Weights of a small image captioner.
Model: encoder norm layernorm, encoder activation relu, encoder patch size [2, 2], decoder layers 8.
Data: 145000 training examples, 4.5 epochs.
Rows from block 3 of the image encoder of a small image captioner, named by matrix and row number. Rows with one number belong to one neuron. Each number is 128 + 32 x the weight over its row's rms, rounded and kept within 0 to 255. All counts start at 0.
After each neuron's rows are labels from the 100 images, of 14976, where the neuron reaches its highest value: "colour at peak" is the nearest of a few named colours to the mean colour under the peak. Only what is clearly more common there than usual is listed. The data: dead-leaves pictures: piles of overlapping shapes. In brackets: how many of the 100, against the usual share in percent.
# fc1: MLP up (encoder.blocks.3.mlp.fc1.weight, 1152x192), inputs 0-63
# fc2: MLP down (encoder.blocks.3.mlp.fc2.weight, 192x1152, transposed), outputs 0-63

fc1.36 [179 149 119 138 141 118 153  96 108 112 147  95 144 101 125 166 103 200 180 131 122 130 187 137 172 127 122 143 127  56 147 105 142 133 148 133 183 152  76 151  93 131 101 125 175 137 102 165 152 126 113 137  62 171 137  98 129 123 136 140 157 190  87 162]
fc2.36 [ 74 104 130 130 133 118  77 148 158 168  95  94 124  95 107 118 122 112 144 186  98 156 164 140 120 165  97 138 156 136 126 186 118 113  78 108 136 111 134 161  80 152 201 194 120 127 173 120 100 119 145 110 175 119 125 162 135 146  91 105 109 173 178 100]
colour at peak: cyan (92 vs 4.1)

fc1.16 [100  74  82  93 114 110 143  78 130 134 117  89 119 129 167 127 155 143 149  98 135  97  94 169 136 134 135 167 124 107 151 124 128 134 125 145  85 126 195 149 173 126 110 105 133 172 140 145 174 116 116 163 123 189 104  75 153 110  94  78 122 127 103 112]
fc2.16 [ 66  82 160 108 136 159  45 161 161 127 138 156 151 123  92 183 169 202 152 117 142 120 133 149  92 150 110  98  90  82 146  84 119 123 121 141 105 104 143 139 128 111  90 123 146 170 178  77  90 102 116 127  72 109 122 170 147 161 126 150 180 126 132 181]
colour at peak: grey (49 vs 19.3)

fc1.532 [159 180 104 140  92 158  67 194  97 148 102 138 117 179 150 115 116 100  64 164 117 126 171 135  82 139 189 110 161 139 107 162 136 144 133 123 129 140 137 146 130  94 146 137 122 102 117 100 149 180 119 198 125 114 109 156 153 139 155 135 172 151 132 137]
fc2.532 [118 120 107 185 147 141 139 160 174 127 142 170 155 107 109 170  83 107 104 129 120 112  99  93 137  53 116 102  69 161 132  57 182 131 160 113 194 125 113 134 132 117 120 107 130 142 131 121 168 150  90 126 122 146 128 107 215 102 113 139  92 137 132 112]
colour at peak: black (65 vs 11.8)

fc1.279 [164 143  71 149  83 140 141 132 171 135 154  99 184  90 141 129 121 144 142 142 131 104 115 132 178  92 105 167 111 136 135 116 116 102 193 106 162 153 150 101 157  80 114 114  78 159  79 115 167 150 131 142 118  22  54 112 167 101 174  80 130 126  85 126]
fc2.279 [ 21 142 134 143 167 126  98 162 193 166 132 143 127 132 170 202 127 148  97 108 130 125 139 166 124 132 115  87 117  95 170 102 125 141 107 109 178 102  67  93 113 121  82  97 178 169 199  87 136 105 134 116  81 216 150 157 123 152 112 150 141 118 137 148]
colour at peak: purple (39 vs 2.9)

fc1.740 [167 135 106 171 151 158 156 142 149 129 143 171 240 112 117 114 116 177 162 134  50 126 143 160 160  87  96 174 126 128 163 156 111 190  68 118  86 148 118 166 132 102 143  97 129 101  98 103 110 159  83 143  86 100 154 117  97 138 146  52 152 139 111 124]
fc2.740 [115 164  95 129 139 152 147 157 224 187 139 133 107 119 130 153 153 103 187 125 187  93  98 146  80 121  59  86  71 167 109 136 141 143 152 122 169  80 153 106  90  35 105 150 187 107 182 117 141 105 143 105 159 113 113 105 155 173  97 148 121  88 178 102]
colour at peak: brown (62 vs 28.8)

fc1.556 [120 100 121 103 173 172 140 118 107  84 151 195 184 144 105  51 137  76  90 124  65 161 163  88  98 132  76 150 127 132  98 176 102  83 134 150  95 133 104 171 128 154  92 141 120 122  94  74 106 148 131 103 137  85 117 138  75 178  51 113 148 178 134 152]
fc2.556 [124 110 133 102 138 138 155 140 240 158 150 132  91  67 123 174  84 108 140 142 171  98  94 110 133 160  50  70  96  80 155 118 141 158 145  76 165 101 133 144 105  91 109  93 130 128 177 110 159 140 166 132 177 101 124 105 115 148 143 139 139  68 171 140]
colour at peak: brown (60 vs 28.8)

fc1.189 [128  87 129 136 158 127  91 115 120  66 156 117 149 114 152 101 121 133 124 156  83 106 192 140 122 209  79  99 151 130 162 138  85  87 176 100 144 126  57 118 149 210 144 132 103 129 108  81 194 167 158 127 112  79 128 127 100 150 147 116 127 146 141 129]
fc2.189 [139 133 160 131 214 157  78 132 171 182 107 142 120 135 126 131 117  77 113 160 140  48  90  75 163 162 144  70 125  44 174 107 138 130 151 117 134 104 146 132 120 118 112  97 144 122 109  99 122 154  75  99 181 158 129 135 101 144  99 164 154 119 123 166]
colour at peak: white (46 vs 3.8)

fc1.453 [112 211 120 117  92 188 153 148 156  98  95 125 194 134 119 157  86 140 186 120  71 172 157  79 181 126 111 131 133 160 153  90 124 104 127  58 183 194 167 138 180  92 134 112 123 161 113  93 109 163 148 120  85 181 109  85 162  81 145  76 128 174 123 124]
fc2.453 [142 100 149 147 154 100 112 103 163 117  86 145   2 110  86 160 169 187 125 124 134 118  87 120  72 202  70 145 118 126 125 129 147 115 120 121 116 125 101 195 116 122  70 182 132 119 154 130 141 158 139 111 160 123 108 180 159 133 100 118 100 125 161 128]
colour at peak: cyan (72 vs 4.1)

fc1.626 [155 113  97 207 120 172  95 151 139 111 146  73 180 124 139 110 111 148 121 103 147 182 155 147 138 106  81 147 127 143 150 115 134 149 152  73  82 136 136 111 120 218  88 158 110 148 156 117 123 149 117 145 180 121 113  70 140 147  84 114 137 118 157 205]
fc2.626 [ 62 114 128 118 203 143  47 144 155 129 118 143  94 131 135 141 108 139 100 146 157  95 110 145 117 148 147  80 148 106 129 125 127 164 108 110 148  98 123 112 119  88  99  42 140 125 201  84 125  82  81  57  73 110 130 165 136  98 149 113 148 194  89 146]
colour at peak: white (30 vs 3.8)

fc1.703 [162 125 127 107 109  75 111 142 122 125 109  91 112 112 143 105  99  85 160 158 123 151 113 111 143 111  83 111 105 114 129 187 110 210 124 108 188 120 210 113 158 152 103 144 116 162 162 107 160 132 140 171 117 145  91  98 137 134 122  55  68 121  89 125]
fc2.703 [ 26 142 159 123 169 185  43 134 210 151 148 161 127 153 117 133 133 203  76 112 127  90 104 160  99 135 132  93  65  87 169  89 124 132 117 100  95 144  73 141 107  82  64 120 143 182 163  61 117  84 119 118  88 144 115 150 139 140 183 142 140 180 101 177]
colour at peak: purple (36 vs 2.9)

fc1.206 [132 120 157 153 129 121 112 169 127  78 150 163 170 105 131 102 150 157 139 180 106 156 193 151 128 146 125 104 117 155 152 165 121 172 107 100 179 129 135 156  84 132  76 134  87  86 126  90  96 182 124 137 130 129  92 140  91 173 152 118 127 100 125 123]
fc2.206 [162 159 132 130 163 191 122 138 196 164  86 148 102  93 129 177  95  49 142 116 175  83  94  86 143 142  57  82  64  99 119 125 135 119 150 117 140  87 115 143 113  53 140 140 180 109 137  55 146 108 126  99 153  84 162 115 127 145 116 135 196 168 192 146]
colour at peak: orange (34 vs 2.9)

fc1.646 [183 153 124 175  85 134 113 156 131 100 151 107 172  49 179 171  83 131  99 139 153 151 180 163 187 146 125 144  68 116 158 147 167 120 116  96 102 158 111 168 176 153 140 121  91 139 156 106 144 192 130 123  78  81  92  98 152  86 116 127 151 129 153  98]
fc2.646 [121 115  62 113 168 108  85 145 162 172 131 139 120 173  46 131 107 132 134 187 167 117 147 122 106 105 151 102 114  71 116 135 112 117 105 118 139  78 149  63 107 134  64 142 171 138 162 127 139 154  75  79 115 180 151 192 167 169  60  89 103  81  93 135]
colour at peak: red (26 vs 3.4)

fc1.579 [162 111 151 144 107 136  94 109 109 125  87 130 173 107 117 106 114 215 143 157 204 120 162 144 139 153 114 116 122 136 154  98 176 160 129 118 116 150 189 166 151 169 103 155  71 141 178  84 109 146 157 133  80 165 107  76 117 120 148 137 150 160 151  78]
fc2.579 [127 112 144 113 167  91  95 180 157  93 101 137  93  51 145 170  75 180 131 140 179  90 133 131 133 119 135  83  57 110 111 172 140 133 127 102 142  72 143 122 109 137 122 123 178 159 187  61 158  95 150  74 171 108 142 152 137 109 116 104 111 187 160 103]
colour at peak: green (53 vs 6.7); cyan (44 vs 4.1)

fc1.654 [147 152 132 118  84 141 144  98 135 100 128  80 167 145 146 139 106 153 127 160 165 126 122  64 206 114  94 152  69 152 156 104  85 115 100 128 152 132 118 125 147  64 131 165 210 181 138 159 136 161  84 132 110 134  92 145 116 142  87 123 191 192 164 162]
fc2.654 [123 131 110 158 132 141 159 116 175 138 187 143 130 133 145 133  93 125 107 156 118 147 135 141  74  92  76 117 100 128 157 146  72 139 157 138 144 153 121 130 125 119  89 140 135  95 153  38 137 156 153 109 109 150 147 139 185 134  93 144  58 136 134 125]
colour at peak: blue (68 vs 6.7)

fc1.469 [119 186 143 164 125 126  98  84 100 124 149 159 183 132 130 189 145 151 103 164 187 148 180 158 158 125 134 134 124  95 162 152 107 138 137 114 175 182 124 142 146 103 108 153 148 130 141  92 124 186 101 111 159 137 146 113 163 138 129  67 199  95 100 126]
fc2.469 [105 133 108 124 173 183  57 196 169 153 165  93  76 130 127 113 121 113 137 144  79 114 110 132 103 164  96 152 135 152 152  91  62 167 114 104 121 143 172 123  92  93 107 113 165 159 106  82 144  36 158 105 155  58 103 124 164 127  83  94 107 131 136 144]
colour at peak: cyan (46 vs 4.1)

fc1.202 [168 177 102 152  78 110 144  83 127 104 117 137 159 126  87 126 132 116 124 163 173 135  95  80 169  76 106 105  90 186 153 116  94 143 100 128 159 119 119 144 137  50 155 173 181 146 167 167 124 151 121 145 113 128 100 161 138 128 130 161 137 177 110 105]
fc2.202 [122 138  88 151 181 148 142 154 193 121 139 145 165 136 148 180  56 138 135 175 105 138 141  75 139 126  99 103  62 125 151 138 119 140 124  97 154 126 135 131 133  91  51 112 155 131 131  99  93 160 104 135 140  89 130 118 183 114  93  74  80 148 162 104]
colour at peak: cyan (50 vs 4.1)

fc1.644 [115 144 113 120 116 109  89  94 126  93 125 101 174  69 163 117 119 140 113 126  97 108 114 142 193 116 100 119 111 129 165  79  81 214 144 150 230 166 138 123 165 136 136 126 130 118 126  93 167 200  66 136  55 143 167  70 186 108 141 112 128 151 151 130]
fc2.644 [157 157 134 143 163 131 130 150 118 169  90 127 108 162 122 141 131 129 123 125 109  75 131  78 105 158  67 118  73 147 101  98 117 129 127 141  84 138 129 137 113  39 130 109 172  73 205 140  95  68  94 147 174 108 146 172 131 173  88 106 175 152 144 152]
colour at peak: cyan (40 vs 4.1); green (40 vs 6.7)

fc1.492 [130 169 124 156 131  98  87 166  94  90 139 161 129 169 159 146 116 119  81 158 180 100  89 106 159 174  61  90 145  91 117  85 142 128 129  59 110 155  52 112 116 180 136 128 153 124  99 120 124 146  94 101 141  97 174 153 112 117 162 136  73 186 149 162]
fc2.492 [130 124 144 170 246 145  79 103 181 136 119 109 133  77 171 163  85  94 141 195 144 111 126 124 194 141 116  99  90  54 166  99  96 138 134 139 132 152 149 164 158 163 152 114 149 123 170 121 108 159  60 123 171 136 127 135  99 102 162 142 173  85 116 123]
colour at peak: pink (28 vs 8.6); white (27 vs 3.8)

fc1.525 [155 115  98 171 142 194  66  99 162 135  75 157 143 153 126 127 151 159  86 142 154 145 125 129 102  93 122  95 111 155  76 134 154 147 172 110 133  79 101 125 160 115 122 103  78 165 140 125 151 124  80 160  91  89 128 129 125 160  94 197 124 100 173 127]
fc2.525 [169 140 107 128 214 131  97 118 162 139  90 179 141 146 152 159  96 142 120 144 148 111  99 112 157 147 108 145  75 133 172  92 112 102 132  97  68 101 193 159 116 101 154 125 158 138 213 144 142  89 130 103 141 112 135 153 117 159 112 106 177 194  79 105]
colour at peak: grey (49 vs 19.3)

fc1.388 [114 131 101 123  87  93 128 107 112 167 130 111 161 131 158 143 159 130 107 148 123 109  60 119 118 103 121 158 103 132 134 173 100 160 127  97 158 170 141 107 142 120  73 139 140 167  80  61 168 119 111 192 125 120 138  42 123 126  69  76  72 143 122 128]
fc2.388 [ 60  69 152 122 162 149  33 154 191 132 145 156 144 128  84 140 174 208 147 122 111 108 142 136 114 153 105 123  73  87 123  76  99 129 116 143  91  87 132 125 136  93  85 116 118 180 195  96  98  76 103 153  74 108 140 164 151 147 136 141 168 124 146 181]
colour at peak: grey (53 vs 19.3)

fc1.384 [112  95 135  71  57 103 146 115  96 105 115  89 133 117 136  88 130 154  94  79 167 134  78 165 141 149 104 162 120  96  97  61 177 164 127 139 194 152 184 109 188 159 124 100 125 160 124 105 114 125 129 189 128 101 166  79 109 160 117  50 103 132 140 147]
fc2.384 [ 58 101 152 118 141 179  71 148 188 145 140 164 130 139  96 187 172 168 114 139 123  85 126 154  89 159 125  69  61  79 142  62  92 149 117 120  90  94  89 140 124  79  72 126 120 187 200  78 104  92 132 125  80 122 139 172 134 148 171 184 169 132 134 194]
colour at peak: purple (46 vs 2.9)

fc1.632 [160 116 139 126 150  52 123 102 160 145 102 137 162 115 107 152 111 114 103 133 162 110  91 104 128 176 160 105 145  97  94 112 180 133 139  84 119 132 170 183 171 171 136 116  95 150  64 107 136 214 125 140 115  93 124 129 134 133 130 154 150 117 117 119]
fc2.632 [137 139 120 137 223 142  57 137 150 174 165 108 113  95 179 179 101 108 159 155 100  82 111 129 166 198 155 119 128 135 168  60  96 137 170 143 122 126 105 121 144 147 104 123 208 130 191 120 106 108 104  62 119 139 150  98  81 160 159 161 147 107 125  81]
colour at peak: purple (74 vs 2.9)

fc1.257 [104  80  91 132  91  89 127 104 128 121 113  87 110 130 163  68 143 144 146 118 158 119  59 111 134  83  90 163 135 119 119 164 119 172 174 100 112 124 182 143 155 145  83 117 138 133 152 115 189 114 141 197 124 184 104  54 135 150  51 105 133 127 125  86]
fc2.257 [ 74  90 170 108 151 160  40 151 174 137 134 162 155 129  85 172 153 194 156 106 130 116 128 141 102 153 117 103  92  84 160  84 127 127 115 131  97  92 128 155 124 111  97 116 141 169 168  69 104  90 102 112  87  84 122 174 143 154 135 134 167 133 121 180]
colour at peak: grey (47 vs 19.3)

fc1.117 [164 145 116 125 127 137  91 141  90 127 115 117 122 100 116 129 132 147  89 127 165 113 118 170 129 156 144  95 155 117 166 145 203 130 121  29 125 116 139 139 107 144 160 145 105 118 150 122 145 176 152 113  91 129 105 102 133 169 186 113 134 131 139  62]
fc2.117 [134 107 141 153 220  99  87 170 170 119 110 154 135 117 149 168 107  73  95 133 194 111 166  71 139 109 150 121  65 124 140 143 166 135 124 123  98 101 146 178 130 138 142 116 181 135 126  90 130 119  71  91 168  95  76 126 158 126  92  88 128 147 186  90]
colour at peak: yellow (54 vs 1.1)

fc1.692 [113 115 127 117 134 155 141 149 159 109 108  85 155  96 123 136 120 148  91 103  99 132 132 125 151  84 134 133  97 110 138 141 120 218 117 158 139 150 125 147 134  96 145 128 131 156 148 124 111 145 107 114  96 206 164 103  96 132 180  79 140 141 103 122]
fc2.692 [ 76 111 142 157 171 145 152 172 169 144 105 130 167 142 155  91 125 166 125  93 124  98  86 151 130 114 109 127 117 128 138 170 105 116 131 179 169 114 126 127  68 100 156 142 159  93 107 130 143 102 126 144  80 105 140  69 150 148 180 143 129  86 161 108]
colour at peak: black (55 vs 11.8)

fc1.305 [146 101 152  97  97  81 132 128 141 120 140  91 168 184 150 123 110 161 104 136  97 153 134  44 173 153 121 136  82 158 121 167 128 165 138 112 186 103 118  93 156 172 120 113 148 139 154 109 134 169 109 149 127 118 153  76  70 210 124 167  86  36  92 128]
fc2.305 [113 122 141 137 175 182  58 144 214 139  92 168 120 118 111 149 129 137  98  88 142 117 144 144 106 133 150 134  59  46 114  20 133 114  70 142 109 100 132 167 129 109  77 126 135 192 175  77 136  70  84  87 109  96 165 146 170 125 116 125 196 158 175 165]
colour at peak: grey (47 vs 19.3)

fc1.491 [117 166 143 163 152  28  93 129 103 116 105 151 154 115  95 142 109 187  94 150 132 120  84 103 172 164 154 157 116 128  70 100 128  82 138  84 116 157 140 139 154 120 146 117 158 138 103  72 185 203 131 148  88  91 143 140 146 156  93 130  93 126 161 125]
fc2.491 [122 152 143 134 230 133  67 127 157 136 157 127 111 120 166 163 123 115 136 137  80  96 137 112 166 173 103  95 101 127 178  53 128 151 146 135 116 125  92 144 131 143  99 107 181 127 165 122  93 150  82  85 143 142 137 106  77 136 184 182 132 122 160 107]
colour at peak: purple (61 vs 2.9)

fc1.505 [125 147 153 108 174 153 113  73 202 108 136 164 214 103 112 152 141 218 149 165 176 125 128 174  70 131 137  90  87 119 144  48 105 130 144  84 127  81 133 145 150 168 141 137 122 120 128 118 134 162 151 117  89  70 117  86  99 136 151 106 177 136 132  96]
fc2.505 [125  90 133 108 158 153 117 109 132 134 153 158  85  89 122 133 102 184 142 144 158 127 146 132 135 148  59 104  42  83 148 126 162 130 161  85 149 176 163 116 124 136  98 117 175 181 172  92 151  37 160  37 137  75  78 146 141 162 101  93 132 154 168  84]
colour at peak: black (31 vs 11.8)

fc1.596 [152 134 147 152  78 142 117 136 134 123 140 157 162 178 123 173 126 111 151 157 125 149 169 135 160 132 114 113  93 109 142 170 110 150 145  97 135 160 170 112 150 144 122 189 123 157 187 120  68 150  94 127 102 102 124 175 119  86 101  48 164 100 137  87]
fc2.596 [ 72 152 130 158 133 129 126  81 173 121 106 101 129 142 157 137  93 204 127  80 108  93 157 134  98 115  85 112 104 106 115 136  87 159 109 127 165 148 155 110 124 137  82 157 140  51 126  57 142 171 175 129 109 139  66 129 154 128 130 148 124 145 112 155]
colour at peak: blue (35 vs 6.7)

fc1.236 [145  73 101 138  83  96 138 126 164 160 168 119 110 117 115 205 129 115 135 102 124 139 136 129 129  80  91 123 105  64 152  94 139 147 166  64 153 192 169 166 140 200 103 132 126 110 112 129 142 139  83 111 102 135 167 145 145  83 100 130 170 140  95 157]
fc2.236 [146 145 112 125 192 116  63 133 150 192 105 101 124 109 140  72 119 147 194 178 128  98  82 162 126 136 170 114 133  83 187 141 100 171 137 112 121 122 120 110 134 154  90 100 127 133 196 107 120  92  98  58 103 154 130 129 129 181 114 159 132 104 111  92]
colour at peak: white (42 vs 3.8); cyan (31 vs 4.1)

fc1.24 [110 151 112 167 193 187 130 149 113  91 118 163 177 102 101  69 105 133 150 155 103 151 165 107 118 156 110 105 113 142 117 207 139 116  87  99 117 155  68 100 118 162 124 111 128 111 139 109 165 171 195 135 156 109 122 154  97 195 148  76 131 117 112 101]
fc2.24 [124  97 127 106 174 166 107 166 218 157 129 140 101  83 125 165  78 100 137 119 149  80  91 129 128 145  68  72  79 120 158  82 146 124 144  65 177 120 142 132 102  86  81 102 160 152 173  68 128  79 141 112 129  71 142  84 135 146 131 155 139  96 143 174]
colour at peak: red (28 vs 3.4)

fc1.476 [122 103 105 156 126  83  69  79 101 125 118 116 100 126 155 170 158 113 125  97 150 139 147 134 150 125 109 113 132 133 132 123 172  99  97  77 159 125 132 100 168 151  69 138 116 155 148 116 172 138 140 149  48 125 131 131  97 172  99  96 138 135 111 109]
fc2.476 [ 69 147 151 186 111 162  81 169 155 161 191 158  75 119 157  32  74 125 156 147 138 120 108 140  79  96  94 114  77 160 134 115 165 141 115 133 170 176 188 115 123 125 100 154 154 142 160  76 141 102 181 119  70 104 134 128 216 118 124 151  90 118 129  95]
colour at peak: red (51 vs 3.4)

fc1.130 [135 100 101 157 152 164  74 103 117 120  94 121 134  79 142 173 165 107 133 119 205  99  73 173 143 166 151 120 101 134 112 119 197 113 163 105 110  75 189 131 146 134 140 101  83 153 159 127 109 119 104 207 123 127 126 101 150 167 161 179 181  97 144 140]
fc2.130 [171 131 134 126 174 153  36 132 135 137 109 174 160 108 131 139 114 149 127 150 158 109 122 113 144 125 151 142  84 112 126 119 144 111 102 114 130 102 183 179 124 150 133 118 175 145 165 157  96 120 105 103 100  59  99 174 106 177 130  95 138 173 142  93]
colour at peak: green (31 vs 6.7)

fc1.732 [170 143 224  80  92 113  93 102 129 118 155 121 166 159 136 111 101 184 168 175 151 110 192 200 101 132  88 156 130 107 140 108 157 154 134  75 142 172 137 167 136 159  54 146 116 130 156  86 115 115 178 171  43 166 119 113 131 168 132 129 139 164  96  43]
fc2.732 [122  98 158  90 171 100  63 156 168 123 119 169 143  94 158 164 115 194 120 139 190 110 131 120 135 122 138  84  48 103 119 166 129 148 185 132 125  64 159  97 136 148 181 138 113 147 186  77 155  77 138  72 156  93 121 153 120 145 131  86 133 202 154 126]
colour at peak: green (28 vs 6.7)

fc1.471 [101 157 130 202 149 179 129 155  97 121 139 191 140 118 158  92 172 155 114 152  71 123 163 136 129 126 107 118 118 186 144 176 137 191 117 127 156 135  86 162  87 151 127 138  81 108 168  71 123 136 138 172 116 117  93 127 109 201 168 107 111  94 139 109]
fc2.471 [159 137 121 148 140 214 131 170 199 141 123 135 122  87 110 187 140  55 171 111 222  82 116 115 148 121  84 109  63 112  97 122 134 156 166 118 138  78 140 133 115  78 142 140 203 141 172  76 141  87 143  96 157  90 151 120 148 147 148 142 147 162 185 107]
colour at peak: yellow (38 vs 1.1)

fc1.544 [127 140 115 117 168 153 116 150 132  94  73 161 186  77 103 106 145 155 117 101 102 115 183 178 180 154 131 128  92  98 149 155 143 198  90 154 180 118 149 181 108 149 143 113 100  85  93  59 109 168  94 166  95 108  73  66 112 169 133 102  58  69 114 112]
fc2.544 [190 137 115 134 148 205 125 170 218 150 113 151 117 104 123 172 151  85 121 147 208  83  89 106 144 127  84 106  78 137 105  97 140 138 152 148 157  77 143 129 130  43  87 163 163 165 194 104 109 125 139 105 148  99 161 114 139 148 128 116 197 154 202 140]
colour at peak: orange (26 vs 2.9)

fc1.106 [ 97 126 108 185 173 151 124 131 150 113  58 146 128  96 135 187 144 140 153  80 175 103  99 115 131  89 135 134 146 122 100  96 142 102  87 142 103  55 146 132 149 121 101  96 108 144 177 155  88 113 133 136 164 181  90  70 134 108 131  56 126  74 154 171]
fc2.106 [108 130 125 122 127 117  63 116 179 118 147 137 108 133 147 138 103 144 163  94 162  95 111 149 128 188 121  99  97  52 156  93 130 122 124 106 137 117 139 140 105  83 134 126 164 123 185 113 115 151 127 104 115  79 150 153 131 132 172 104 195 143 135 146]
colour at peak: red (43 vs 3.4)

fc1.473 [ 89  89 106 110  97  89 130  88 138 126 103  94 127 146 158 101 148 125 176 126 148 122  93 156 129 116 117 139 123 157 131 206 103 160 166 148 116 133 189 139 160 130  71  78 143 133 109 119 212  94 150 168 161 135  94 107 150 124 102  76 139 102 102  91]
fc2.473 [ 73  94 170 122 154 157  34 151 166 139 139 155 139 125  94 172 156 201 143 108 147 114 128 146  93 153 112  83  91  70 151  80 110 123 128 123  98  93 128 143 126 124  96 133 126 154 178  66  93  94 104 116  68 115 114 159 142 160 136 146 176 148 113 199]
colour at peak: grey (54 vs 19.3)

fc1.85 [171  72 168 114  92  98 137 114  99 125 136 108 144 151 131 124 105  93 109 119 154 115 182 103 143 171 125 124 124 117 154 100 119 129 149 114 153 162  89 135 152 145  75 174 109 165 180  84  67 106 110 123  80 192 141  66 116 120 152 144  98 133 115 126]
fc2.85 [214  91  83 165 195 132  80 156 126 118 136 175 129 126 117 155 113 121 137 150 165 125   9 100 106 135 116 113 107  93 136 122 136  74  88 119 115 112 135 136 102  99 139 167  87 156 170 112 161 135 165 148 157 106 101 122  88 121 115 115 157 132 129 108]
colour at peak: white (52 vs 3.8); pink (28 vs 8.6)

fc1.15 [ 88  97 152 186 199 161  71 127 147  82  86  71 129  81 142 131 153 138 174  75 151 137 119 166 134 171 120 140 150 134 138  97 171  98 128 140 123  95 110 165  88 173  69 142 127 155 127 114  82 122 203 104 170  97  59 134 107 140 142  69 149  88 116 113]
fc2.15 [129  90 152 103 146 126 103 146 193 109 135 159 134  83 112 137 118 136 102 162 231 106 127 132 140 129 164 100 101  57 159 118 156 154  86  94 164  77 183 140 138 140 143  95 186 160 205  96 161  90 112 117 110 108 151 135 117 125 138 117 175 150 154 121]
colour at peak: orange (27 vs 2.9)

fc1.383 [148 127  92 109 123  39 153 140 122 146 117 104 120  87 110 149 129  85 166 153 108 117 118 117 112 105  72 122  83 124  90 182 126 167 138 145 165 167 217  90 182 140 137 152  92 141 136 114 186  78 115 123 116 120 117 101 166 113 137  46 148 133  78 117]
fc2.383 [ 15 104 154 116 150 180  46 160 183 159 137 140 157 160 149 138 167 208 109 132 143  94 144 152 113 157 124  94  98  68 158  84 131 162 123  94 117 111  75 152 129 120  39 118 163 198 193  77  98  94 158 158  76 169 129 146 137 150 135 133 146 147 135 166]
colour at peak: purple (52 vs 2.9)

fc1.564 [167 120 181 191 112 152 143 168 146 121 156 122 173 155 149 169 136 122  75  98 125 111 144  94  94 148 113 120  94 124 128 154 194 114 134  70 122 175 140 170 152  99  74 148 121 205 149  59  94 191  83 144 130 164 145 134 145 155 151  93 163 118 118 148]
fc2.564 [ 48 125 149 103 162 111 144 132 173 143 133 191 139 115 126  98 110 169 184 164 117 134 163 157 123  92 139  98  66 152 119  94 113 123 138 135 116 125 131 104 122 137 103  96 194 139 149  85 160  67  85 112 108 101  95 135 155 154 150  94 108 156 137 112]
colour at peak: red (59 vs 3.4)

fc1.129 [167 195 114 120 135 114 110  81 115  77  88  79 128 109  95 104  89 123  99 174  85 158  92  74 206 153 144 140 105 174 107 136 140 121  82 134 143 109  78 145 101  51 149 200 163 142 122 171 125 135 125 126  99  52 105 124  94 107 121 107 178 154  97 127]
fc2.129 [ 48 115 141 152 125 167 157 166 200 152 174 120 135 136  93 156  73 148  93 153 159 134 136 110  95 118  53  80  90 150 168 112 114 128 140  94 141  92 156 108 137 130  91 150 136 168 139  63 137 149 171  70 134 137 111 147 199 107  76 152 112 124 151 157]
colour at peak: blue (41 vs 6.7); black (36 vs 11.8)